From a checkpoint of a small multi-label image tagger.
Model: 31.4M parameters, 64-pixel images, arch vit, norm layernorm, activation gelu_tanh, num experts 16, layers 12.
Training: soap at rate 0.0014, 21800 steps, batches of 128.
Rows from block 7 of a small multi-label image tagger, named by matrix and row number. Rows with one number within an expert belong to one neuron, the router's apart. Each number is 128 + 24 x the weight over its row's rms, rounded and kept within 0 to 255. All counts start at 0. Numbers have three digits each.
After each expert's rows are labels from the 100 images, of 14976, where the router gives the expert most weight on average: "top examples" is what is common among them. Only what is clearly more common there than usual is listed. The data: rendered roads seen from a driver's seat, with toy cars, trees and houses.
# router: router (model.blocks.7.mlp.router.weight, 16x256, trained with AdamW), inputs 172-214
# up: expert up (model.blocks.7.mlp.up, 16x512x256), inputs 172-214
# down: expert down (model.blocks.7.mlp.down, 16x256x512, transposed), outputs 172-214

# expert 11
router.11:137109142128130158180159158097122125121121116163110133103118145126161138121163144109105161169119144098159130093101160118124158128
up.0:135146099118130203082108133130125137097094111141136081098119142116109138131119112109127107148112108176076108124157108124121106106
down.0:088119161099124137155100131142157116139156117120162134102149070142135111134160112117133137130120099121162118099147117146154107109
up.1:156165142128156160153122122095099116064126098161117094103103144149164154094131157068129168089149153140142119103121076130144106135
down.1:130121098146110108128117136128121126160159065090141111104190151113142161092139143107114139152154158118116124119110123127135114147
up.2:102137130117163110102123110128129156174173145092139124139129127152101133116114111143144117171147127116163098118172136124135085122
down.2:087114130084143115170131161114124114139123113184132130082123108096169146092143162090148130094110116112091126121129136178091111146
up.3:094102164156161103111157118098168144135120144134102118132140177104105173150166108136130100114113087178183146094149113116106127132
down.3:160119172114121111085104167154089132108122127136095139159071120078131148125142144134141114146122143181123090133108116153122142114
up.4:134133128167128117158125134186105146155154169145144168186127118154103112134123116109105110167104139146145137175118161110139126108
down.4:160112111136080135134127136097098107103163139123107172127099117148111116161137139141121109088173161103118118166141106098135129148
up.5:167160126125124140150157171066169107125126112134127160093146136153150145091158151093147135131125139131147155066104114134121133148
down.5:124141144155087139138075091129142120087111108131122138119168154147146091087110123143095156120131125095132136149140098114136157149
up.6:120177150169116160181151112165110135118114108125124134132140160132143149123151122122156155125115123134174126132122113098138122120
down.6:136136077112111148142104145082157131128143108134148129143125103126144114108108137115126134159164142130117114170089121101134118134
up.7:101135128096139116110125101084165111158116093159108123134159155183118128090119124108176198160153108092160159147127143126108151145
down.7:100112100106132134140140129099139102121143140113157121115126144099128121106145112120146073084148121117112078120134116134146133124
top examples: solid white line; vehicles: zero

# expert 15
router.15:102134122123098138127137126160100110154128117119101085149126148175137139158095128099168091164133136092101079145101132135144130134
up.0:144098085134127134103101132081196179144126107120158152110103099091126148124101148144151141094118132132141139135124105145106107128
down.0:140102144134107108118154087134095132104138149183164132132141165096118109103090134114159116120141126095161103120141105132085145099
up.1:164159132173161054192122159104145120124112103115115121140155178102157161103153149103151126123111174124125129151134103109131080150
down.1:082174162160106168142124161135078179124079117123115115093130117140113139134129119146120148158068105075134186137173147139149109134
up.2:139134153126163139120129149119112106146112106160134103044101134168173110154121098154103153162133167136114134154139133139114123126
down.2:116129137087140155158145149148140108099146180164158115171121136145145152139118107103136126100070136119131109114101150162129133143
up.3:143153123103152137149102106164137090141152098118137115130121117126143180123171150109136127132155144083161093136108170155097127146
down.3:130099136174106174152159155167112103166103185128111119134107120121190087134082138133144130159111157134160105133140119127094167099
up.4:115118114137126161115111135120112120128126116125146142086101131124086113107095085145112121138138145124145126087136124121121164132
down.4:119119132140167116129118095129136128117116117160131169101145094119156123154135131128141131148103132103137145076132133164177121094
up.5:118129146156166119162180161125150114137147188144092140143161131149131118127140124112156124116143169171172106125154143124131153129
down.5:140168144110179152153094170086197105154149065116162117126108097107132099133128118115141085091144149131106142107144125127137147154
up.6:153117157170097108149139139174127132136099105101100161154153125112104116163131105112130123136184116120129159115116135123120151113
down.6:090103131161089096136120143131124101164126137139116113121176132110104081107117136122107135114129106109100142124162115158124151129
up.7:127150094144166105177215141118149095145098148153093129125122117071122146107157126121146144118145179138128127140152109125114106112
down.7:088153091114145120138119138128143149121147107124145110116079116174122129113136104147124107159094112134152086149130137162151078131
top examples: pine

# expert 4
router.4:152153121109079094090147115148115110172154117123101111099133164141113131113101130115163105131110069104146118149171121118107129150
up.0:154139100155100143121102108180111195135150137166126114116180138109128111133142125168139113145142139141104127099161168163146168128
down.0:086129137161156119087153138092138142117122098104095127135132147135121112137119154168108078121117121086126089127076095158131138145
up.1:127099134157104120150097120119130114152161125097102156118115114124115106102131159089115118177174143139142129136077093101118127135
down.1:078165169118098110089102140118106132112130129120130161117154107135121152157119178155144108133156139164142087129121186121116090118
up.2:085129108138087144109094097107126107144152109075114158162118148138146105158154137083129112139144100161108114119117077071098107110
down.2:117121196106116143119116146129147163151149161138117175172140139101132100121109167100132122181126124180117123110119183163134139099
up.3:090120151144150163111113130111133155102122102097180094116131119144127146111133131113114094123143159059145114116146158111076149126
down.3:112136136129127140148127114108120084116141089123149133139127128116091146169096110117127099074124164195107170086153123112151113120
up.4:119126157125114121084162099131159083115120124148155092130101142123110169118132147111146090137138109124131113135130113141087096120
down.4:145172162129132175149155097157153145154145099090093125130123072102127134152069137101123117134123167123165160125139112114128161104
up.5:120129135105165122135081125110144172103162124109116147121101116096117095127120142088171133118134164137137158103153101159106135118
down.5:109136102109106184113132178126150139133109129159139113096138172155134126100157104152140115135104131153102117143137112148141125144
up.6:115112123113073151156087142150103120159130125095124102156161130102123149116114147104165158129123132064142126151138125087069120117
down.6:135123144135160154094116103111158113132166106144163136171086097107088130145090132136166139105134142184139123081117141140122168137
up.7:142098106175097155177133116085148134171143152129085159164128133119120117146119149103110127128128147157120151115103133112097120135
down.7:082175134122102109080135182128100125109149111143124133125154127156112144121155149104135092109149125152150119148146164139136087112
top examples: truck; vehicles: two

# expert 12
router.12:181108158090148144116141138119135111103082112101068132072168084097110152126166115115088140085142138135134178131164122160137134125
up.0:123116112131089153149145138143133151139126118152139140112100124128121157105136112117111117123156118129117168153129152133121106157
down.0:111115135158143098083168160105106111152152120112133104109148137102124123170128135091117121086124117105089093112159113126147114114
up.1:137131122109105180142125103127089097187125139160145129122195159111148113117142147090103097114115091100131086117099131092135120119
down.1:149188152139136134152115119176141150132122110138139101164162128118145131097113112089118171155143134157131138105138125142182125107
up.2:103156133136126131172098159132149103104099138141108107149152106059116090138124089141133143138123148113147114156100133144143123072
down.2:130186069101159161127123113114160117129104131141169118084113134135110131081112133140136109113121127154118145111127149141098148171
up.3:120106133157137149118131139139135156167112109164165142116134147127109126139118112115146071152106129117135082101140146090114136120
down.3:122169151115130121189129110143174151133122106152141113175168127170152103075153123085150167133082139139145136111121124131146077087
up.4:110127135151159164135128140105116118117105112127142170139141156136112121110129126139119145139161132153134112137089170113142165133
down.4:170187102140131100163118113174136138138122103173144129145163165118134123108116122067122155153120145146120125085083158152106164102
up.5:144137145118132151104148178181146092111167102122138126103148076141119104151070122113162107095150154086153141150133126163137097123
down.5:127117099118091086137098124123115119172154128111135096163129147125137113136157168129146145101110155147120140115126105121128147142
up.6:170137143061156158142131137147147137155127165125113146088162103162139160101132112118123137092122139122139127149169142134118100148
down.6:124131157125101093131143127082119151128073105144110122166139157121128129127131152138130155116140105136131146122113100134132144142
up.7:115114131076090090128113106105098146134130138179087123137123133143123068152122161116119135110158131144130108083122154119088107136
down.7:178172147153161129147136157144140123106117084136092140155165111106115178133166098110121122109126116111107157098140167108154113152
top examples: crossing stripes

# expert 9
router.9:116178101107128119120125080101135126111123129147168117128141141145115121098123134160145146140094092144151092146137111148108084101
up.0:155172149076125095157142137122155121138061125179081109164182133105160131117109104108117142097155114142140143139160111142116140165
down.0:081066158167130139126134132060112146122136143162142143124128168127113103144109185139110103162121141125104156093109081138124100118
up.1:123132119125113128157100097147116134119150140099144177112139168086116099132129137147120103136150103102090091142109135127134103122
down.1:143116185095173112143146151099118106093136157144134097108096122140138125131105094102111133089128135127133136126111128128133116155
up.2:125134090061108100156146135169115100172112192143104106133119134113142161130115134133098099109149093147115161185148116112140111114
down.2:125162181139110128125128129100122174157095114149091149130127090121121104124175121128142108145158114146144135115134136080151116093
up.3:146150185121126150147144141126145130137118114123139101145099121138127109139119176111160139129156144106093075137126160130111124149
down.3:122087144100151106142098116094129123107131124170162132117138129121140130111113126103122128107103199157069208131115091148153137142
up.4:094181152152142120116129086126152140099102155097120144100139160084118116160115177132166128156143060124113172106134122135126128162
down.4:114110172118092133151120122105138093152113150141092120116115144133115154083138131141082124115102079143157118146159121172169107115
up.5:109119153139103085120138144159122160087112135114094147161128133144148111139105129135096112160175116153114115109131125155131141136
down.5:111113172131121140134137073104079173136093126151153129140127149106133108179102131100129134143101119138103155132105123108113128132
up.6:109166122131125166141128100114132133108139065123137140130101098124121121139154123101130123139136111157133180116132148119108137068
down.6:121154062115110146135136106132093164128156126095135064196140100106122110103180144155121104115150161157133126100079189134138113124
up.7:113138116138143135089113106135158106126137126166112062088127148113125125094106129128049133206073132115107123125147143110082111104
down.7:125154145125141079073101117115137092171118163159120142107130123110132163132144157184140141173100160173143075129112133156122146130
top examples: truck; vehicles: two

# expert 1
router.1:091085136128176114155153137103141151126144149121114128138095088155125112142159118166086091109118136117082137112081151158131153124
up.0:117108155129143132171201184134110131124091119136082153127089106107112122128154099118174125114104139116164134126102133128144126171
down.0:160116101131110130105069142145100108159127127138068129123146111166100141127109149163106130129140105139143135153122123142150118141
up.1:108152127075109142168124132120164083126173127124137115105137120162074116167133129156117080125129119136117104126140116121141132108
down.1:100072175103160083124106163107088114142154142141164134148153136142142146137138109118184140140125146185154129106137112116106148124
up.2:077145107149131104133130118137131116150152143169099139158123085137135158107107128123170099131103123144143121133123134123131139121
down.2:122144166123094115145140123094123107119112073102131128124140185141134119146148116114103165125124075113139145143156146107130136112
up.3:155103122122164111129139118131127174161137115107150118158100133157155170157132150146113133124116139153135133136083121088147178136
down.3:156164130104132103085180128133134108153147153160106144107117094100117123135124110123129137131117146133112129131123088084134110114
up.4:120101192068174140099150120164118119130132078083090122122138088126146124155142172124086143115132125093124098086104132131106140115
down.4:120125092133146130139112132162175128143124133149097125133133149124094132102132120153128147093159126133142135154111094134137175135
up.5:144153163150091120123170157129136117184141152113119071097126123066093126111107086170139167146106087110109137147117138157171137087
down.5:110123098148113096096115146079088119108118095133139136151155150137139132148109147103123145165149117103157119118174116109097141131
up.6:178134138154173136110143110135137150147118159138141097114118129103148111095107118117170102118105100153114117138066158142153146102
down.6:055120114129100113103131117100087180117106127157143106133106162122139130136078137096118162130135132122114131134158122131095132119
up.7:153101132134146122091146133178117106166113087119125128103131102161137126171101104144104119164180103105134113134114099131148131104
down.7:125102119133147111092120125141146113132127146123114088117119145117130138104107076082175130148148112123098143092145173148120109148
top examples: snowy verge; vehicles: two; dog

# expert 13
router.13:137164094142120087081109123114141156159171130124172120096136194099099117079105124150143168133129071130147119187123089117072088136
up.0:087108157152202122053132145130139113118153119128112154111111113127128079099100146121126134129081156157116104134108097102125151144
down.0:090130159106154130131129132115103121124175162121073075115135072138138104136118151134148142138133127116131100088147140100111131102
up.1:105155187137122108124164120145131112148137118104143110172190093133126107137106113117106162136181114173156147142149127145143130125
down.1:154100101115141131166129131116152135142120145119147133160136172088156123143138122115140137147146140144130111130076109075136177097
up.2:156203181121166142129166076118139125136138123146173096146133186147130126134122119085175146138113116061162135137151133110135115096
down.2:148122066106169139125150183122108107115080165097156137168122085088119119102124160157090120149110084153140146124137115116159115135
up.3:125151134119131154146156129128129116115136082106097122143117104143107095121139147123155115119116112079171118136111125106136109123
down.3:101128137128119157090143124125123165129144111102197152147112098114126098134176111145121094104145102140129112116129115134130090111
up.4:144116166188153137162156166123132149111111131132130136131102144133158096112098099148112158117138143131109093133106123165154086108
down.4:161121148127099117165107098121109179120130146118169101153148094128152157140127111115145128153156154082081136088136131128123126181
up.5:101130150159156112122146129078139123119162120121086088110117112117120134105138151151132183177136121128144142142141140127139116115
down.5:150128076150122147100119136111129127107109123101170140119148147100153126156181117159168118142139151140114097178121100121140167146
up.6:094143129146116110087148151183116091112129107087107114095143115151098118177158158149149148151087129100120105134110119144113130126
down.6:127091125119081115117118124113121132107132114115141118153131078115102139125143128059151157157093147160121144106172113106116130130
up.7:194155155120169123189145116081109110115117110130128126143085117141176144130162103153154116126150103149065136167134134157102122139
down.7:170093125078113126153120141160136149133120124140124112125115172109102127128169098105117114106122186126104103103104154123136133136
top examples: vehicles: two; truck

# expert 2
router.2:152143126128136104158102110112085164120135090146149150116083108090172147099104130074120148069130129153112100099116088110123127135
up.0:135118112115098142136151120145104127150129134199122131088177113115130161155103134137160140131138139122099129165128103167166150167
down.0:089142106113151098120178119120132113128150100089129081079128135134101066109161053127131144123131120136119154164149122128128126133
up.1:112134140133121168141141135134125126132122143120147123086165147123134146148113130125131143122104089085159121144112151095151145127
down.1:112148098117101111150113099088120087153153123129139123141147179093115157137109136129140133155102066107151092163167111127130138142
up.2:131134147072165131145139146154153106124093127138136126146130141109116114078149106118141133118133150130110141119111120088129155154
down.2:115110098139113115153093156139100139119160138148122091137098139123138112140135127097115110182148157195148131171174131104063135127
up.3:129143133110137136091094133149104133108095115128143108128123145113138110165125164115134153108101087164125145133132142082121079130
down.3:127102122160121100093094152109140148150106124111125118115137138099084112114154118119084101120143122134121094106132146131124086115
up.4:123139096110119108187142173129161133154104149144123135142141127101142138133119137141148111132109114142149169145149106135159119107
down.4:144148133155127087149117152146109137125139111133099124130132146151113112165120157107154114147112096147145142108173095152123083129
up.5:117130113127127125114131136117107137121141101144095159131162117090096137121099097076142149134050188125134106102122114133117141126
down.5:159123119116111133070137122127145070105141138098128121141079120141116128107132179103117171110132075159134144126158143092109151126
up.6:127100125182128107165129090107131118114159165125125152138134148118099151120112155143154134161112167090172133128119135105088104134
down.6:091130137091129155095135135111145104171153133131120104119171115139119091139100136174110136138157102125119127129134171141101134153
up.7:085128169112171166092160132129158112126112135128141115205153160163118109129146129095108102119161097133161111129133125154150166132
down.7:094138164173084095132136111128120139112105146108136113135170147125093173125129168128088104100136157144137156124121117110114131147
top examples: bends right; snowy verge; double yellow line; vehicles: zero

# expert 0
router.0:107108158147134152139142111171107144117130141138128132172148119150099094156137102153084135111168167127097141115114151105170145141
up.0:098164135160112100112143138120111133178131160158124155125131146147129115086136120142134131133115153160122141151127119137139147116
down.0:130137131122122119122152121143137100110128156135153150114135119103152115091078150093140115115103103121115104130149140118156069143
up.1:131137122118109089135186153126144134155160136113065077164145152126137120134124117123122082129097133179100113108150174146095145115
down.1:130156129156140128118116113162128155139122163144127137110133148126119169123113126160111091128098128128136108152124111132092113133
up.2:152097158148115131103132123093162075087160141102169138165162162126092161155144143196094138111148137138124136112157176109128092123
down.2:117129143089079155110122098121083132163114114129135094125158131124133118121143127129162146171118133130163077132102113092167099125
up.3:126151144122119124126103151099127107137124143131125136166119148076099095142159122173100179134129121045125146091144142119105131137
down.3:104124164178155160136080105115108162097184139092127118131146113163123114135149114168146136163118174133136099145128151141143127128
up.4:163152125115082155133124140159085113111121122115110152110115156141111141120185118084174138117107137036090164121129124099143139125
down.4:121101158146115140157110109106139133101168143121137135124121115150098113147147099162142116140176128123083115117108147125110164115
up.5:120112139141115071123152109137119098152151152100136108155103160149162142141123157138117114172104090187133084130125110113119127126
down.5:119135110139154144164139117141126127117125093113099142089116110147141137105071147139145144130101137141108100124129134153123162152
up.6:099144125082132146164144133144094148119138133130092139119163106105135137156111119120133119131117088104140132186135097120108171101
down.6:120184133126089127120107110109153183122119186131106135145094120144161117133085112146126099153108175121088124139102141172132127089
up.7:086119109118139132136142184184117064155152159125127130105151137084114113123127115136123144097158120125123122101110098114129108109
down.7:115154138155122138136120095078138131109141128124138131193144075149127108137120094160150139114118154115121114116137165119134173112
top examples: tree

# expert 3
router.3:143124142161098138142122131142164142109127157097145174142150099135094118155135147140145111118128126136152129102143110137132117152
up.0:138113139161123114133113118136134128151149148123139167155111116105095111124121106162062135115149129109096098083131120135124160123
down.0:129192125111131110149112142130167126146152134126107090104146150119192122142122089089073118171083131126129123137121102115127087138
up.1:097135127128081110113162093125135111099142133113148134117165125131126133120126139148123137154121149134141154157107131127223144150
down.1:122130177158159163110099117073124099138130128129146107174130125131148143096113137136128112117136150139167102124106093130155123143
up.2:108123088097167187134128129127136105110168100182080134099169114138165098080146125079095086112116129103112094169094146139120126113
down.2:100121120157126101108126103090164106123157157084154108133102111112084118154139126172150105096159100128140119109082152136083149105
up.3:095129101151146145122142138141144118112140108158102107091131114127121103076130151157102151096114123101128135134101144095138148140
down.3:101140102159130147144142114111159115108138151112165097117111088128110121125097119133124143122127105143131097109120116157120187114
up.4:095150150094138135077167130157121115162185095141131096130146125144127141094160137118127107117071100110149118153081128112140158112
down.4:158132125146110102107148147151144093125149128119137096139143146136112108113116104141128129080180122136132117118080160145139105143
up.5:125156099173134148090148148147130150112120152150161081139122170087124159130142132085154127174139122118131161122146128115102164066
down.5:107126132134136134144115137074105147137079135141120138108129126153119105123159123120086114101137144165120104139130119142115148103
up.6:133114127156096145138127120174149114120114124122130142166093151085107083141112123167140109121164129142124095105167138148111140121
down.6:131171153113129141149112132140114132152161158102133101085133129139136125140124113077115154129110145104151122167148064129130090134
up.7:116088130147157139159141137115133112139130129100157183135149156136123124111126126144109136092106113131104105119096117092150164172
down.7:127142096120154133122114137133156163119140115145137134147149133083163133121067118119118116146109091139143096130127144146140138143
top examples: dusk; snowy verge

# expert 6
router.6:125099128124129127143132118139121121135115124140135112134138143135099165133122147130142101136140154114111158089119109136144167156
up.0:145163138143110134096116137151142154074103099128151082114118128097154135143159142077127177146102105084140148161133119136108143109
down.0:122096105123138083110157118185108138154142104125122147123095172172151129147094121119133129125147141124097122142145123118203138121
up.1:129071135114182176136160147091128125122128122184139149139109127191117102139133115187142065106115131148078112134109119106172153134
down.1:083189101125140110150090126123124133147109132065143119133132118079088148141114161121126093094138121165135148138186139108132156096
up.2:097129107125138148118180131127121119125157080161121124098127124132159153103147117123156116131121121097131095130092092171094135142
down.2:106161092169139117130099100143131158119107125118131097113154145151136084141157124142143105121136134111099138135131107160147134095
up.3:154144117121140115105097089165129143133120135140101114116163130114157117117139130146169152165136119145161135162097151114115134132
down.3:143120169149133123129136108117145115142154126100109149071089184119139135153142111129114128109152059130135102141152148160077152133
up.4:163151150114161171121130141107131126100132128115171148129122097120111117178154142100125162092154125110119114135115126130090116110
down.4:111115108120166088107130108112138120143134141114112136136104145156133143126116143141140121168147120177149102158146156126159148139
up.5:119068151086146124113133143094116116159102156153144128148127126133090152162115142119161100127179111168068104132134131113112129139
down.5:088189054123141118131108134148150140134111138085139139141120108111101119113114157160132096137153117147199119117156139130094120152
up.6:125102113145098154094099113164150129130156110158184155129137108132176154138107118101181146158113101123150098156102125139089126144
down.6:103100079138122125129121111166143152121129142070134148113111151115114098110136148101139125095147112097103109134146111114119156119
up.7:132081163100155165173142142118086132113120099100142119142132095167146156136139134123103102079120108123102149141109120103124093151
down.7:095186090130140115097096156126132148142143139122129137162129081109085122150110190147118130159148144142134153135167131147125133173
top examples: lamp

# expert 14
router.14:101148143139121156146113114114155109124111155158129090181187077095090088120136114144144113137120098123143141109151133121152153100
up.0:151112111114150128141177125110103096124120161091093141112100119147113155168106157107129120179132147106121137197196146152097161160
down.0:119130131166101157187140101148155051113151158141109108160149116145166119121118089095147096081080095115112139126137097112164107126
up.1:129118132126150112137113096121160150169128142094125138126091168153161153087095129111119131149131144139116104133085117085156148168
down.1:136153111120156152151120124118117149123099121146103155139161144170119141094138129112177148139137103143121158154132122154129098103
up.2:117139104113181108151127114126128127094145118130133083125123160117136139104141146123168134164125147176095164141122164127134128174
down.2:182132095113093121152184093107136115091154117163127162099156120113132155179102122109185146106140113157092133129153133098138142108
up.3:090125123145157154143084126106149138112177109130106103092120124102084114104131129175153147106135101104147115123149175120075150147
down.3:178143124103171132134143133159105113091101141067117116087119174141122139162167175059084138115149137094105108157121127120193121102
up.4:135079125090125112139139118112133122156085129132130141115113134127092121120142111147119115137140137145145120110128147112113101101
down.4:139152099100113126118112127142154150101171103137108131161074091160147194148133149113070135114093100092154124142117116160123111120
up.5:169117083097105159153116136163100098125107151157134129142131104146138108142146154147121091174123154099099140086124148113111118122
down.5:088159142142113115172134114146102122077139132115106141121115104132130123119119155156128109120138169120122108130138143070162095147
up.6:082143152111138113127139116151107139130094143137140124104126146138159129103112142121117133095133097160139168148100114107146137177
down.6:117160185088128151130151104154132089162158105173096109095125148140123126114125159139133140147082069135141131140076106112117144106
up.7:088095119094117096139137147126120161118095150097145114097134166157117114091087158147093085171120115128125137145134141150153122141
down.7:104129185112124137161140082099159123126149101152129174129199150147120112136104151080191164129160124172095126123121140110115132131
top examples: line: no line

# expert 8
router.8:095146203126106120133141135177104103156133156106117146155181113173089088092128094105111121141130123111159138127133130154153145101
up.0:081181136186149175138206094077140097136138067152147127127117125136163157108124107154081148118139121177104133109135107138114113090
down.0:102079084109143128103170163144139136178144121144141087106115128140134177123126174103139065138141089126128079106117097122134123114
up.1:113135153189135156153137111154108112182105145128110124156109114119120095120150144126113111111108168174145111113113096154110141131
down.1:122123180142114115117155139144130142109096100116134139154158160155148114166125157135140102142129103163176160107092098127108142120
up.2:112115141120150162151139135166109112128096150109115158147130125131143108129152112130133086101102157170094103113093119110103138162
down.2:133137157102121120145107144123109110114120083125165136106177162123104121158141172138132140101098086154141123093114115100141123081
up.3:103103179109163161105112103134129145140142089123120121117114116161150137140147106116109175066098184119106139109104160121156110108
down.3:135148139119111127117123114111111155130129114127113123111124126150152160153138128099126099125099074102185056155119093119120122140
up.4:149136130134122131130115121126131114102150180160162138173143144189121135083172095114103104123138177112129126165152135161134125123
down.4:134165151100117137155120128081116134110065134099142099135150119160093097151139144137136143109091140162121167122166119142173105107
up.5:111159147114115149135157100114085146192129133115110157147122080104153102127126114087127102145120151124118107078121083153151134092
down.5:149156155105105101151093165095101137110115151153137133066104118128120094129134144157124075179119114105162157126091112171129125176
up.6:084121139108119131142141111091106120169108126094090121166140131094138116130115113137145117141098109156134119104137114158115111111
down.6:125111166087115112138101149108133137082143116116146107086104108118111073153134146155106075185145148143146106142101124159153128168
up.7:123123097115151157115100138169115117107117140139091131088125138126092164091150121173124117103179138123137146177170138119096110148
down.7:143133130185129109134115122131084107106152110138125116131125152098169166126123108107144090110114092106131103136160095086156131112
top examples: snowy verge; bends right

# expert 5
router.5:132111123153130145116114161161136096093110112115133109122113105119123108140123115150143100158139140132120132130124149132103133139
up.0:154088158110172098104163156147155103111109117160095156158108153108145096107176114138164134122129145089116119109105088095137124106
down.0:139109153089115166144146166116158138089154118135122136164102116150168203127148112145147119122111141108144148128107156138137100097
up.1:131091173114155128085125137108137116104144160150099191169104111118132114133103138123139114173169119068072105125134092129126117073
down.1:171105161110145181108143138157113186117160102116061160129109139140147135109090135150125121128134125119155134115102168130140117126
up.2:162086109149137133106117101144147129112131102114134166142109147113157123103141144093153152097113111107142136140105165111127097138
down.2:138177186121103109137108146155112099167121135149166126156106129143127093159100155132142114158103149130137124127126104154111127114
up.3:123157118103104147108107119084143128117103153150153123132117177127091109187171137133068123130159101131131158139099113138090108152
down.3:138143109103122138133107098161145173130140123115082072124131095138159071133078116120186145152094163123119125146169131183113141149
up.4:162120114127181104146117123166170112111094134099132115142158116131139160148118122094113152112081134096149144132157131153190169100
down.4:075139113182086153145116123092135136119134103153166104145125116134108121139134143138111116161116132126134154137124105153144134129
up.5:163139115100139150107154066163119144113138131128115107140156091121156091139122101105097065115132141124161096166108112109163132144
down.5:100154130164131107076113151119147153129096140134160171102160099150097204148134166180104156161114105188121125111084153173149152127
up.6:121118120153118089121141147150120133123143123092115131111116164135097091125105141090152191086123120122120139153159131126146144146
down.6:161167167102064156042095129084140127149129144122119127112168130116142143138143116140104157139129094126128125183102137120147146165
up.7:181107143160162130143121107144128118082131121155135173167068114122139060163140117082149149093108131115138142115152146101114148132
down.7:143083138108112122132102157153150137156163124149111137117151115146131163146091122168136135153119147089113130090111130106098068108
top examples: sandy verge; vehicles: zero

# expert 7
router.7:145135096102127161113138135112124124116087159118129158147097140138152111155112134164144119114085156169116126139144168082161115121
up.0:128126090098156106118173116112146127122142127194158118081099134140077160132119175149173121135104138134112145113147130110128133167
down.0:128172132143109117137123186146121121115152149134152112112139126122121139135118117129127082169139114129141132132159079175132143145
up.1:148148134182082114151113147122081076121124121143107175145166128145128126127149142140156078126118170112086115121156160114168104087
down.1:148148080142165131119161087144145176158115108158108085136115144142106084110101191109110154137118124133125160150117127150111126158
up.2:148146115099084114079138127151146097136112137147140094123104155149140123144137155138111110177150113115171143109081100130132162158
down.2:137103137141130113152103149095131118099107114158165127130127109152073135113109153100151124144143084141155151119179141135132129156
up.3:102194147148121103094142099156130171147148111120085131148176106091143109149143131111077099068137105121127170165138109149106114112
down.3:124129166155090119111150143088119149137126143149168203126165131110127134144130130114098082132120115130165090104092100116086174107
up.4:127149097128118149170147138114132126136160110084114096133141110127138104133159127103154126154154093144152145139126099090135117124
down.4:151061137132136148126095124172112104135121096131151106131148099130084095146126142129166106139073108079122128112130147115137114140
up.5:140141145133127153148150156195147149105138144159128144151118105090121127089154103119096178121064142135099141130131143130153103140
down.5:090176110093082120086109117131119175077131138152106138111089134146131131182129164186122126135176128113129108173192088127125140108
up.6:140110078124134144128128143155130144140175121126113129061154175107093132151131148137123162111134122112122111122130122172100156150
down.6:161140094140093160132130113149143163107151131115175076159138124145174192136120104125131100132116098135134120156134086136131120140
up.7:164129127114109128090121143116129101172117136190148122102112093181109164154140149146150098168088150130153110119179144102116090168
down.7:157105154145108146080138111144123134083127123138142135111147105175132117116113105162138105135126104093111087121121132166124078083
top examples: bends right; vehicles: zero